config = dict(
    hop_length=160,
    input='log_mel',
    eps=1e-08,
)
Rows from block 3 of the audio encoder, named by matrix and row number. Rows with one number belong to one channel. Each number is 128 + 24 x the weight over the matrix's rms, rounded and kept within 0 to 255. All counts start at 0. Numbers have three digits each.
# convs1: first pointwise conv (encoder.blocks.3.convs.1.weight, 192x128x1), inputs 64-127
# convs3: second pointwise conv (encoder.blocks.3.convs.3.weight, 192x192x1, transposed), outputs 64-127
convs1.90:143108151113136102151143162132123102109157132141128135101068150128095163165133142134101134098068118121099086104173109043107146139097122084182149105128111130143136123131158106154126123106139140
convs1.91:120122092095143105102162087124130162143106141128104130124148125128078151112150149163160108102123137128149141130103121146115101152133138077171131133133121136132139118128120105148060146110106135
convs1.92:164111182110124096103148123132087099133093130137150107151162145098156131142116139142045126182118122109119147105150120144104104160133138170127114143129137131089093167076119110113147119134157080
convs1.93:101121131108125129117153114119133112162092144119128084103089160159131132118150125126115098125141111130050123162138112135123120117073171142105129112059150158150100077178124133124170117127148084
convs1.94:096147145117141122146141090197133113138125124128082101122091179130147131128162104135122154126153144130132120102135139131129154131163135137184175139093133144164131142140165112120120131110159143
convs1.95:129181123125146088094155115139153093131178109126132152112115150162095116095134110124107118124167123119122160104130148112108129123151137145095096132138112118142155141104089128130143074135119147
convs1.96:143084142092100134118120137158092125095130091138138145129126117117066098111135110123101100135103132126114134194129098127135139101094152152141063153164140125135120157119134130135130082094160110
convs1.97:095132154159123127152107104098070122131106101134114138162084139139161114131126146078114098155168174122150046095129115143102116124168142112117110167127129162131125152146094108114095161182125095
convs1.98:102101121158127089105167135124133160105129114116134140093185124118122104085139146143136096131122110125129145184149114092133141112151080144157138161125155106129106109116119112131169135140174112
convs1.99:111116180118151130129160104146093106132111097075121145116076163135107128103136102098108128134130122153133187089116150132121143111132108133143143138122063143117108154069163056106082130119115120
convs1.100:125138131143131132129143108125160120093109148121083176105124190121126132132146124134147107125142117128132147130127130090141131109166137109133107153117123176108088121148131118143115105136114132
convs1.101:125134153206133139133124156127134097125091157148119187145201153140151129114104158159157099141126146132128118126129146107116119117139184119141167114171110133128133096122122130127129083132135130
convs1.102:120126116191123145140159143152140137134128170133124120123097127111174127146163112143174140120127130100157128083133205121145132146134129143161118155082109107125106153131165135109126108137126116
convs1.103:110108149101143127119088137143117141185177141133100154118089148197135130111125134111118132140100097106110097118100090142140165145103135117132130097151113130120130116166115110194114093097120157
convs1.104:148050133097114133123131140098139147162119136109118167145136105170073119132137139126128138151122098123096119124139072096151152104087132127157105129164095099143138125145147108150115129158150120
convs1.105:175158143116102123130100107108150160119048110137167093126122131081150093131150149094120087164107127130070122144119124144148116159084122112129130182104111131120153095117114121168137143167108104
convs1.106:131126104135140108095121125154098099101138126096146144132094167080090112093103121123131111127153131084124129155126098130145143127106130100159178172144065153159117123167137118174157116162175142
convs1.107:117137100105159117097138101144118107127120124128134156133146158163158124110068126123137154108159118141101134110122125099142123144106127081139140144185109081109138118151110134131155125156150142
convs1.108:193160111113162075117091149119116154143095094059171091113112125171163152129147126133134121091136145159106112109045148097105121132131122121127161155118137088136112164097077092081098134115124106
convs1.109:189123147098113153119165138155063121135123105123104137149073107105134143147115099145143111143132134124124135118086105111133063136181133111115114157121118120126130103092099153140172128186142153
convs1.110:175130116139126121102125131084081152145133094136102109131122185121122117147126147127154136137140154105145148136109106169116181135111130131116128159133124195120141116169167096177134099143135123
convs1.111:105130103121112109131132150148119180114161147207117133087133116131133143120097128193121145108100158080138157088117131125111218151140145099125108125170136133130142123159151097154176149112115115
convs1.112:121176074142124178115186151138133104132075133106133146158154127145103140137122141126126111142136134139086106116116117129137156143103115115101141128116079136113127129099114125127120151126122128
convs1.113:154124143159144076126130124076117139103104095102111173123124131115096150135121140104106100126132108125130104138133175134139098145119147130148146128139085083115120097159118174174126140123148115
convs1.114:132126123101155106114149161149083133121101130099154171121131131131047147119140119111170183146119125088151147179098112140123113132140134073135176139109117155102126153134166155164158129114156142
convs1.115:097086089134171131126130118140154103154131086097116132089138148166113128118109129118157081097112139139127146115171138120136104074172129136094098173165132148125142174128131156132128116151166124
convs1.116:121121114099120113082148114143147197092125143176105131140162118151089142116102104154105177125120132107125145070140102132130169163107100104115115114115131118094088079132128142124195130077107137
convs1.117:140097141090147129135122162118070135127104081131143186084115112102084145138144119149113123094167143142131142137136140151145117135106123106111127171138112135158098159173100128145106172126129087
convs1.118:133124136114096193142157128098159098093111130081103111130148107090129060134097114135151103114137097123105106136088112150115126131136116134158128175101087094119120161102126131149127143115148121
convs1.119:117144106190134148105129169141114126113148106106143201106092136106138114140124135115173091141121164135130118127166150143148171119151110111150165119115112162127107125140105153139159144144154139
convs1.120:145123171148122126135105150111144145128149118086128136144133118078128109104187127124134095105091104160171136111060128142112174101143129149142138122103092122129150141135111133091150139160121119
convs1.121:141142134156146123151137139130131089115160123116114140139121095131156123118149136115145145114103115126121120150057112145122123123152114148180160153101141122154133160142085152133142119145120133
convs1.122:155105131136138068107083122154161120128142110098102176107133109098116066128125126125078125124114127133137106173131089150139164096153122155125127165156116159110168131147147119117114131138165153
convs1.123:163126118100129113153140162121093152110041095140171139130208127096161120119138113135153117107136127135137103103088178155069135108140134134124171173128155082120142167133087165140118179151122143
convs1.124:119158133136129095104094073124150145141131117091130106090120104135130087172126139121135104108087117129086100126185136110174171101136107088127136136164170143135129124133155149136154167149111116
convs1.125:133126143148149141108142124172090162109144125181132097122125163128119125107117135093110168104108131133131106095140134177137153108123123114117153158128116118131082117112128099138132164104088143
convs1.126:128106146072160090128120134131107100142163098123066171120139111101095150118158103114113107104128129142106140150136114174117139144091162142157140110098073083180115146163114125176136111105137155
convs1.127:170106102107131171153145094156169123147139114151137161116117115136146076107106109118078102154153138090089148148143134087137163126099122142132111168163069130132126137103187102135100132110175090
convs1.128:135145157136118095126091136063144145134124129077148175089156092100065101116155130141111060115153094110120116135128121118143146094085132115152112130100137140155110141167117162164141142152158089
convs1.129:103115133161113095131114178175126136089145130126117115121121095116146102124128129121174128094123165095102106106137132119120114141137112138149148151074142121078122095145144084140126177136097131
convs1.130:127129112115174134138150100139108118133114146145110141116128157166123149154150160167107093110127139100077186117124105132166173099098131152101111128112103136117187135144095099092132129088157129
convs1.131:143127131166114131131131159085113152129108114086140097144156122147102168084112111119148101142141140130119127123118125138125169101132160177143119136128128167123115131144102157153121080087158127
convs1.132:155116161142147163098095149070114163119151084152087123130136124156144109142131150092096144128120121090125130133123118165115126114061144121126112158141183144123127116103112111173094114130154089
convs1.133:112173120168129103103096130136142169127128135183126107127180152154099129118095134126129129153134148155138123103171119116128144111132120129109132108111111111110116110138131130133119153141114127
convs1.134:114133134133139138147113134147141114108119093103106148121129118136139141101106118102164119123161136124111130105108126106140137140121135137118113056168077102150148143115133123202140101114117128
convs1.135:157113142094117120110089134094083115107133105134132113120114114084116148120152109126058147156118101161165087124097134145118077126124120135134138180085114139123095163105131121121083138133131115
convs1.136:187135161094109126139124118136114128097067138105140140125142153124154173122146148109088086146085095148175116167097089116089146131159153126106137165110127135118135162122150110148141152144151119
convs1.137:122132109119110114111134159112088089147100123115144133119117123143147116155115140101119127132104162104136085134121202167109140137120098102151133156108151115094097084136100148107124156142126139
convs1.138:104127162116142119157103119114106159099124102182149126107176095136091128103102111176045142162123159104136101139156108130114159167122129147095106110173120111135082151131099140107147155095116128
convs1.139:114134164150138122090117103148064087118125104130098130136116128123133100104136110129101093132134142098095119135142141140139151120109166143138104122101129145146092144171156134096094112101149108
convs1.140:141108101150143092125120165160144148126130159092115136105088124108080112100135151167115125135182132117125172123093114125120124121137148115128141090135082133145140119141138102109108113131159113
convs1.141:072115163116120139152082129156090176130160120111137144060111136119109127099130109131156128115117178117146134113134136127136121137141110123119144117095138137134162139153115120125111117148135140
convs1.142:117123124120141105140149123143136138122127164099145158108129120133104123086154132150139144113135140099078122136139126112101129146163093135139136106109115113114078149122165116151167139118158137
convs1.143:155120117147130102126143146116103191112157118166103105158100162154106122123138116135109127126127115109107204131102130125121122120102088120104106157142167108083146094117100117151146103151139116
convs1.144:140135104140116145136152170145141103118167114104125138084123118141148150127106149124163126124150148142124056126148118108139128119170120113148117100141112109146138101124134126155121112122157102
convs1.145:111136103117118120103095174089095128138110163111150125145174097105112129114144172167123123153127139139164155108103130163137103145136093143117134129092156125109134185171114146163144104113114159
convs1.146:110146133085133153097127137112123130106098128130133117131146094102112103187147108128107155162131114133087140150100120134154119111116123126142085143124110110118088158097132130158099136117133101
convs1.147:124127150171151093134110157145151104116121138174104104130150129122101150083134107108065152158123141141157106110184128133106137116149137159085123138113154112140125123109129088112113144102114114
convs1.148:123085135170132096115145109163156106127118119088125131135098140126120094133138129095128131126151157152098124142151138126130139145168110167157131139131111135131094114089140100122097116170109159
convs1.149:113149124155140127116117088136140063157143116102127182148137078129152117103132146134136107095148139105127107139089149108140152085113171130128102142097143138159124140165152161115097151111129134
convs1.150:099154083121135110120079163111136145129141132125133099120128132149089162116139153101128121142128172097118169117154177145123153100106130100147122093122113157151151111201154122144099124087113115
convs1.151:125119133148154110165135134149119155148112117171155138125199116117121142112117120119127154120111121142153139117124091136090213113149122108145153163118144138118153123109122134075153122120124116
convs1.152:148147102099108145133164124103134130123122159135169149143132095156136120143092140119123133096128151135111116139093134141134136132135137118120165109140063086130123112150130138156140120136180151
convs1.153:108093116223142114129120129121088096126105148118132136131110128115116132118126129088142127152128148088115091130162087140110128137138094149129123127123119127126139134141155103154110128114120125
convs1.154:133148128138151133149122139126150142157148140146116148078112158165153116153133101147125115144145117088085113120134116116123129121091132104085126114121162125138135112151116129190125113170125102
convs1.155:142160133135177093149139164186103141123139131107092141144110121094152148127150167141136142130112143147112127105116149188115095139116175107143139128110133107136137148189113137101105106129144109
convs1.156:146120154129111088115122103152114117107153086089124119149069134113121143079125105091099108141177143152133106143143109127140142147141124122135147141124088108149122150144130063115086103123138154
convs1.157:117116161110115124104140148128123152153130129163115138132138131194094129097116128133152152144115142092123106136136117132111131149116133137158151115108101117107134175131102141154137142120118118
convs1.158:106132128071076180091117162139108120148109140160125131122119160188142094127143157144156112107135132107161193130120152132114059152150090121126125105115126150084107134095112120116079131110135161
convs1.159:101113139109146092131091144157138097116134104077143129089148107138083105104167134105095105146119167121087072128184127083085138138143140160127072124139093155143129157125130116126132107087176103
convs1.160:154163106098149117119150144103132079103140141112144096126154156135136208121125119117098130197135126126111132138096110096134153164100146109160140098090137113148052123079098125098165153119094105
convs1.161:129146113108111122129130168137133096141129098126173143112118144132116138130144135199113155113107143122150136090137159139113132129137133107180115135128137117091117142100123155102147150142107111
convs1.162:139120143119142131108159155154117118123102108071115155126107166101120108102176124116131097094124101137150159146120120134129073142132137158118165135084103135138154156173136112134122135092063162
convs1.163:124115075115152119123091118154120195085119128213116135131193112185095112095077114138150167133108130177166135133127083132127179152082115094108130145107122116138111098129113112138155149086119127
convs1.164:138123173140114139117137144117131147112114151124143116137073138138145159129129139132156105096101123129114112105132146111103124111161128124137126143151142134147122148150089146103149154166155161
convs1.165:132123173138150127152114139146107176137117124107112147115148134120148119135088098147125156079145173159117154134137177171127069143134146115119148140104135097112104115103133116132116134131081173
convs1.166:134143128120064075124112184102125101084148098134120083105137108062128186084097112146091153123152140129160117103137139162094096135160132133124164133133116147135091181095135164138144100110111122
convs1.167:155130148241165109091138144137141085100115163179133141161133146148163118138087138121128123109128130094070057139162131140133135110111118162109155094116127100157116144132138116146145116122117113
convs1.168:087116136156160123136121138100135157098109138125132122129164095132069103106138124127105129140122161138146144108093107119126131122102127124146137108086133142162103104177116155150153152124114118
convs1.169:132144175154118136149130130123107128147132162141139141132172109133150170128081111128095121095120139062155129089109120136111118143105125107138116118139125100113078092152130132208113126101103135
convs1.170:154108115089130108120079085138109109128147141119129079112156095095149136154169154100151165098125151145135105099082106149155117140181112122138145138087146141101131148101122131086075116123099128
convs1.171:126093116110105121139115128061117114148113127126106151113155113155101164146127114138101138164187104118118128153137100125140117147042131133084128109110140153134112123136110132117146143138151123
convs1.172:090143110168131109176147146115120090132204167127150151115161131199125150088084152147126179141158132152083170116150120119161167146136138113128111153170127141156120121155099107089151111126146140
convs1.173:119163107128106093116153108181168125127136082089141128117167129127120046128133109143090103154144132094128134180152113129134127147105123156106113167124097105116106136115152107151118140105127101
convs1.174:135137150107120101115163134145128115137119134096114119192103148084142135122160126125112116132148116157148150139117099133135076146121126135108163123094089128128088148153106077121101131136116116
convs1.175:127125108113164117135107130120123158114154117136138114137112127152064122122142144126109125139112129104126115124100096137106119139144144103130089135099125107146136165155153175192159105115101148
convs1.176:139126133053128138098122131131097111127149114141118145148151141146140117119148130162104132165140097146138093140059076174108149113110129103135133143084135150139125145157109082140077124140161123
convs1.177:108102098148110155169122160088124152180117129110133119140127128193117122104122117114156148155110127103105130113135080104144134113145126108149091106162145131110122147106133137136138103136143098
convs1.178:102125092144091146140131123110178151138151123126120121128102147148130115090138129081096112138124089129119148095127106113130143095122115125126047139158113139100127132091104144124134128113137148
convs1.179:115124127154118111140164133143107136125076137113155113105138111094116134112127122123146092108091114117116151127136137139132135130084128154117131131126077139153137096127118166114106177128133121
convs1.180:120117115184124086134148146180114124128111128124111135137126125151087113146127117079125130135136147115131107127127111129135167124130140165179090159136114146107090149110203119139078103111122144
convs1.181:141164151131097131109116151142088116124124129166125136150123131167107096096095114119150114102133170170112165120144118199143108104099121129124110080131119088161098068112127161125168163125137161
convs1.182:147131153083123128113146166151083126146128128072137159142095106173103113098156125147136112124138124145147150150141123138096126124153141110100101030128108117113145133126126181150155139134147142
convs1.183:136141111142124124124149111123135136143083162096168126130121110082141139155180177108120091117145092123117124114096156132092062125129088117117146104120101153113147143127104115155064130099126117
convs1.184:121130135120097078117086122114124114115093140080115159136111116115123163107155109136103107155151119156137142150131160132133122112104132143122100091111106180140105126150153143115134142135113118
convs1.185:126150149135114118143126127139139057129134152135118155072118141120127085146152135105106116146120139125099087135157110112186125146129111154120091142168104157133144106103150124158118146121121102
convs1.186:129155148112149089131091145137108126128153100151110150121099107143110110142092124150144169131135116138109118125161121116134130133147142138135150127114063172126142116135113117124126102130115109
convs1.187:115156090127131161140175084130107145134114147124155141133117121126141116114083123109151140106131133134103091126138160123137115126109100100121172116133115121115115102121105120142120127146147162
convs3.90:154141103112166123143059103140115116069115135079117093128133132103114107134139132124129147139151088100115139097126105152144095098132111142129131113105142153150096129137091139062140183191112125
convs3.91:107090077143137114115112156141121126137083131155121108120116144123104103105104160159135115119148104122138144128127128112142153156144106158145137096081147114165144095125124123103115101147152129
convs3.92:123152128077146155159109104132085167113152120137139089122110129120170133161109126136115159121136133101146135168132136130128133152105083126099133180112137122150088111129123169098116129110132096
convs3.93:101151128176095125157173215068158087205154112177148148073132117121150111096129116115143147105123121146118118161107090129111112119081120135147185113126103140128126105099120145129160113107167099
convs3.94:095111069139131143173136136140088124144091134158099115139102120153073177089135141121142147074123132142134101115102101126112163087173156159143145088195110122091157139112114073102111117112165122
convs3.95:157125098110135120134091215146152096172178143177143166133133118092117144135126093116146088134103116133149153116127088089150135142126140079158104143111110138155153120148144141111141141126105149
convs3.96:163156132139131163158114096127162111142125172092151156108167130157131096147095120133132121168157131121124135128143130129158129145150107101160136123105137124134141152102180124130110099132132123
convs3.97:136122143118155127129126146134152096124129118146124153083128119081091111142134134130129161117124094158124163111125101204122130099142173139135142136143123120114140158116168096116097120142135112
convs3.98:114155141109143136165118122086102126148082139139158129160151164146135112121107142133103159122136113108121132129127115125136128121106147188148090141086105194175133124155074115127118159103135095
convs3.99:222112147109115135104135114126128134162165142156138127093211122183151142093131107200126120185122122119128136121181154130057206144117123092145121152156130144159118149122141149145178118123125119
convs3.100:131139157123119126131106175117128149116156116121117125128177115115112076125150061099131108156135124102144134107093120109153097121100095105137135131118087145130126088109127114145130163142146142
convs3.101:135132124121129151131152118135147102085169114108133137098141131117127134086120137139186125138132087157147128072109099160134117157155124132143118126130106069077108142107155097150135113179120165
convs3.102:132132099118119145150110119117112112107095117071153123133096107169110141160136085123099114137125103146150095146162116136170153140096153082134100132119137138136131115119127138138130129128121134
convs3.103:127083119155126111142177104158153117144185152112097142171084138096127114098123118150146130136123089135139116150106069119147160108150137132126158121143137130168117117131145102127098136117120126
convs3.104:179085142114136129145148158099132128159136111129121137084133099137169131110165109093105160151157118146153084095142125159127118136124137133132158085155112170113084103102135149138106129132158099
convs3.105:096131142130195147105128105127137133120136117081108181114125153141107149172114142134152121142126134138133182113124184129146129159108136149125123110164169228108126074099169159137137069107116141
convs3.106:169134128143119102149138160172196154188138082142089145132093175094158151144153107151154111143104128137109108122116124133167148125095113121088151145127138106149123136125118131159112159107124142
convs3.107:102150108141112167117138105082126136136133121115131071132140138120121132180150135115121115108170090148156116121134110136102123130109087111108144120167095139134109123111146096135159130132106135
convs3.108:117168117105166075106167126107133172134121104147135176152129114116116110145159123090118113141127119104140120133127129130099150142090154136147138140128174124111102095148193106127121089110176166
convs3.109:122150177090144132058167136096127178097128142127135145139184094149108137118093134116156182126146093147117132155139125117135149138128104090125174138128113091164091129095104133121161125100186138
convs3.110:155137107126119146112114145136157124121125160107160149130168134131116129109172144091153112120108099129140119104128129124106118112134120111116091101161127103135166111157116140152108154148128132
convs3.111:129089160117116091117129124125096105127118098142084124117122122145137121104140143149150136137105127116120110135161149107140134124117148150152132112148138121164111121138120133136108149146106123
convs3.112:144097160127176154162103084127189111150127135098142120104147128146120135163136117124127126157146144191134157152120125128145123107126142121158123123088171144086145123129125154129149131152127145
convs3.113:164146164090147120135154132115146150125131118137138136143171135130108127104118106111166155148131162125163134096096162098114133132145134112116154108151188127154134119113117107126125133146093095
convs3.114:129130108121122138110100099134125164122067160132133141135152117127121167152118126096131096144118141105150130126121143126080112086106125143183096126111107117108147134136140156138115091102128120
convs3.115:123129147144138111152126148152130172142166171078102118123169164122126116114117127139088162140141173157114167126156130134118101150148144148098111103160109167153120111161138134169147103151134140
convs3.116:108128135159134147150110140223108112122119151104169144085129167162127127129120067124132126130137130175124136143165126134147092147152112098192122166143112129102117087116134142113167109091128160
convs3.117:115139102126114117127150103164097119130142116104097165081108109081114078131121142129111131123139104135146094097122099135135084123140090090134088124160149056108113158101126108132120108105142184
convs3.118:124112103155092121125145160124118123104156151117146153143138131172114140095116061102109140084140141118161133124095117112145123127116144106127158125131156141135110125123136093116123107084191163
convs3.119:142138110094161150139069133147123142169105084155129108114110155139170144109105125153104129124146093104122116144136122097160159140092111151088168120134129130148143097098115158133110133105111118
convs3.120:092172123128139139169167109124097128168130127132163132142122131151119135110128141110137115065153143132150119183133079117150109123137153118156143117157171133121115158186134094108118121131107108
convs3.121:110098116184118148126120112129122106153167101109126133161155123101127137152114122109113169126141160116140103114128115073153165107130159139117081107120126119097143109105116113118120118122140115
convs3.122:137134113124150089187122143106145110125108135153147144141088107098130114120129145124159126103155105137148103093103131160132111154160124124148104148139132084070176099127122174089153131141165162
convs3.123:124160110069114144093136112176131144137074184151158158176108128116157125133157163135207129169103139152137186117135132126126140141127103086143161178095100070122137102128149140144149127118178176
convs3.124:143092137112103125155149128115084138103123158166127088168175133125112143094098112128162177148143118107134163172112119140155122153135120159139157126145164083155131106174060105118188110116160122
convs3.125:143121100138144134108154138098160101113130168126111173113130143105119086137124137145144083145128115159151123131115085145079137150148104147106122113127169148110109153171166111149150134157111206
convs3.126:142135132128126121110139148180095137153151118137108108148094136151181193153135142148167143152105130149145156137149123109166197100108162140129103123111120123166118142140095132096159116111121082
convs3.127:116087103128226133099123041079113140112124196124138116169150078154093187149133161088120129126158124143126131106121092097119127122088086134159113124152144092141136156126131117094171146151151161
convs3.128:142142105121166136169162134161134100122123173115180118155165119133142145126150094131130144147157116114152134120127118103110131128166160133097094126126133123106140120126158111094135108139162121
convs3.129:125208105103132140137096141140148046122116125145128121145083116122120104161110147125156147117143117153111142133126144126153167150109178130129090149107120123140148125154164123160136128124137160
convs3.130:109151133142106163125077140134107128093112137147144119147145129151094137137124110095121099105147133094150131123148113067089144092111114114114125135145100120135124095167129119157145141117110128
convs3.131:176104123139085126089118135154094104104126169106119102127132090165119119086116112113125104136108121099138113101132100079113122122163124141116154119143102135151163135119106129142145151133143118
convs3.132:093143118149136151127123080137098076171126113131144109156118137115123110152135156163100113128147123175125186170105093139114115084104123171092172144177134123140118134141179146158097086173101130
convs3.133:121106146119104126128136119108103115116143111100140107126141130115088129135170117146092136132143116123133129142132094123133124132090108143099104122111128067137134135086143150140103124126135135
convs3.134:085086110096113145115120128117126144151108109118107144106181120141147143113120144174160128149110094143143083111109144139160116130121110092109155115130136134089106131134178144125119162120124135
convs3.135:155116140149120150174121106147076110077119145158135125135129131123123167106105081137117118116138171087119084102134112115097125113152142124153077111136120132145150138169087143120128089144139094
convs3.136:159108123093158145113094167107133134085100111169112104083171136126125160137087125099135115136121136080080095150130108090107135131143177168146108103160134156104142138089101139094159107100114092
convs3.137:099152155105192140110182116052077143139110120123144112112157149131124108101104119114122111098108145125168124146127115101116078107126074110127185122124151112135103118145109129139178160133115105
convs3.138:137122096104113106092082094105104137120152140101134104123125126136112146115138171121106122137132144140122130162145110143066167146123172144126136186146088105101124116124130155126114105106110093
convs3.139:124138142186112164095138123125095112138136121130089101145089161079143120142129147115124121131106095149112150159093135123126116131140080133119144143126140159131157159170085104155140184113098131
convs3.140:132135123126124140149149134114131153150137121118146145116136107128146139124125131118134099134093138127152114133125150152130114145132097117136122134157142127194116115146151170144079117119140103
convs3.141:157131144132161115150127129139087153121134158128162136110174159124170131125171173128093124166135149143174123137127163154120105144138086121152110099112115127069122157150126135147166127179117111
convs3.142:134114130130084128107141098120121132141125138101155135106083127106149124157120159124151121141071128092144082133142123132119122100126151175100171126154125148177109106154137154104113138126134130
convs3.143:114126124118136105136131133124130148190143139136079106147146177143104132075118116127128151127130161108116118154093123106126078094139106098142128103169115179122122124143146106125107128109104143
convs3.144:152105114127138096141152161134137160147128117112107113137105148154132154129143134122098128099126161150118130125116126094142115151136107133138120128133083133139156107150142134130107133108107135
convs3.145:141164125116139146135083106124113118120140073171130140170150096132122132153164165104130169132124102105119121120146138122083133133126139135108130105107135131084121092110112092153134124123132099
convs3.146:106137116134109129150153106148119142146119125085155116032130143119138119123110125135130144105140131150097121140141104138129154144128132156119134136140107142165123093149116138145097141126156102
convs3.147:092097111144122149118159160128089077130103123147118117130105115109110119095143170125145140126104087136152123130105119126121133099142146124141163089141163143116133163141085122140134144150123116
convs3.148:110096117137118146130116123161128104159129131094125129122142116146112126107113141147089153133151096130103138094114107152144137112166146140142129098154156132101126137122129146111108145143126116
convs3.149:135119140134142131136153102118096131141160133105129111152162091144144145110131181106148132115105116124128110175137156146112116145131116194104162155126146097148135121172109138137093147138112121
convs3.150:130116116095154134125150103152153132126154104112132147130152134097142088131132110098120109154180118124123104107153138138144104113106068125088112096116093134108069115121143158140114124115174131
convs3.151:127101111173110160134152130171112149126107123112114127160104169140123149119137081128170085126119134099171149126130163097152165148112141081117117117107087158125136138137097152142122129103098103
convs3.152:145109151119102116113112133175140166112145102138107134102122133111170123141149101099113138146168174120147095167121136082148123098106118122098104140120153093146096157153116125152154146125128160
convs3.153:097120136104083103108149106132119129122116121153097156153146131124147184108084126119157134120100127108180141186133130100128148174114131139105120178118080129163120082126163156123128167111129129
convs3.154:124110115125113118135104155117137151136124150139161129143131108140137119097119157123117153111148131097138149139136126154101138115118133176139088118148109153133153139111099109112186141173146136
convs3.155:116134146130124143133155140094127113126109138155127127139165147175096158120110179186137133124117092166069139166183119151130140123150157157149108136143167126125100137125139161186148138125089117
convs3.156:173158146117101104114120140128117158132129106106140103121156110109165156146094131131150126152103143109105081173141153106115117121077153128111167162121119132191091107123153170182121150150113120
convs3.157:107140155082115132125155136107150140096112141133130205135109136115088147160082140112130129125161137137191126130141127121102131158101121113104123126116101135105153140128153159085118106108142156
convs3.158:097184136108122171124136087123097110148147159107146117144129122128099122103125117123167161120137136115106152122125124190123114159107125144123115114133130117147110152149142124127149157125135122
convs3.159:127152135082122071147074123202141137112141091124078089082170123086107113091155129131136152128161087120119116089105111135149113133178118137127110135100089169116083158127106128159116109187146128
convs3.160:131102135126101123119096147123135123127117074132143167113154139082122075128133139037079081119133135133171125124108154166109098099104074155137162116207125159158104094107196081159137137116090153
convs3.161:100121079133136102124142152167111129091122131146134113117149151115104134151121154130135124134142119117104148121112094122138137120138130165131078120128176138127135122151126090101118128131094132
convs3.162:129103105070132142149080143135142135124076111148164135174140119176102127124150103111138176080166152112179124093129107095154101145158106149120129130170101134090155116148113109119121141131167170
convs3.163:129122125146161143129130099069118150153139179096104108118134114156126138147137092144049124120131156154145138152161140121052116133113152125117141128128125110097153145134139127106135094102142115
convs3.164:145109125128100109135101122100125108135130146151144152135136143139147122157117115119162121143153122130119148113118154130115093102128135146146116125140128160142138131124121163133130116135171149
convs3.165:145110149145090097130117159104110197119134128130140132097146088112149117177130128133096141201085165118138122159134143149122117159126128139118161128110111145128112133091136167074138130130126112
convs3.166:129111149106126104145149097157111169148147099129119121164126149152073154156107130129107196124108167105129115114084108116109160101133174120107118161117173173102124088163141108130116134122151137
convs3.167:128134164104101116147093128187096167206129176142115094154099136166111197103122112150149155149130163060124126177153114065144141086154151154133132121115108175165139072145099125128111135115128037
convs3.168:133162137099092136166061115143128135133117167141165135172140153151112174119155128114145146144146180097175105109161148111096126136162115136181145140095127122112138116181110121137131068155140117
convs3.169:121117167164119081126108100154141151117159113138138146156111117139174113167143094131158098169105152143158120153133115124149146151134168152083132138110135092105108084102114157141124129099142126
convs3.170:088094133150112129177150143133133137124148095129080102118101118130117158113141087110095191102134170106128112099110124074120106147093107134111073115097100151123163115135113114088094115155138102
convs3.171:095112176092172101138149114114116143106135104116111148119127112112125150131116110071138117154146153169181174160116137126107082132130125112152106128144145128104159104150114114147122128075139109
convs3.172:126141106130150079146173144147120125120078083163126149090126105130142119116136143127086148161137106093120137117105167152134113122141142142150112126127120143115128129070082136150122064107159121
convs3.173:136117115107163152107117124150157135121103146160118140134152115174107151144140125156094099167147148136132109127133134120118122148146088122134105041148138172124074143096148113094114118147129145
convs3.174:144136117144091098130132075124131138153156159097126088135107123121134156164157150096073105126064140139138130139147123126101146102140119144120118123114157113154107171143139146154117116164105153
convs3.175:124109129112156131153121134145159121136118166151181107144145064145138166135128131125115124124178212105163079128137120079125082141120132104146136139120105129105123135133128134139186123126139140
convs3.176:154158126120118099117181130134128177107146140093086106145089113143102157100086097084136136141170157121171121135128110061140139208154145121143116130147126113109138106131091151122185093112121111
convs3.177:142170139137091120096109116138149127078146126107110131094128128080126099108152145133132130139094071128094082125134108164114141099144138127131130120147126132122122163107131114142128128149099100
convs3.178:102143149154112128120134136145110133160145111142169154136116117100131107147124135119129138118114120160107095121106124119139084113178112144120132119172137153164141158123140104106147155172134108
convs3.179:108133125133123121136135089141114132157151151121168101128103097173097110109111144100125081108111121144128110132129114129112163143159115131169138152167116104115098148119107104113186114138123105
convs3.180:105142142117091115130136122165162149133163152154105131123118150116121131128128122144136145124111121115160129185134140107153149158088127112157132148100099131144131111144148118124125141122119125
convs3.181:105132132128163148126101084070171077134112129128113147153143124134105109092121092148166152130146087144175150077072075105117103185110116146171147082146093156107183114126169083169101105151172209
convs3.182:160117126119140142148109122149130158175125074119146145110110125108168121150178106158122101172086146109099158169121125119139126138177180154115159121131099135167105166173108152153122146141072116
convs3.183:110127116123118121131125147100142103130135174163124115120145118081127100124119149135106095077098129141113124113135136117128142131137142120161126134090124123109151132098118132110123119127132124
convs3.184:146122140126165145105156090160136139111132121167174091117133131125094136102129117128137095156148117108143139114104122097115156121159131134123120124121142149117148113106084139135131120153103120
convs3.185:152121174110087099143146148145120114131129112128070125091130152120157128111136125160134145136136124140126107145159132152145120146138129107128167107110112129118123155146111121136129151123131107
convs3.186:109100108103148104155097149134123155103127128159117121138135147146122152129151122146141130140175156125163120101136102098113144107136132131091134135118126131166113120121100139143135127122142112
convs3.187:108141131116093139129112150132122136107124125128143139084123137130132123139153123155104151146133152096120109126154094105122129129102113109114137130094087133149074131111132114120122134116125124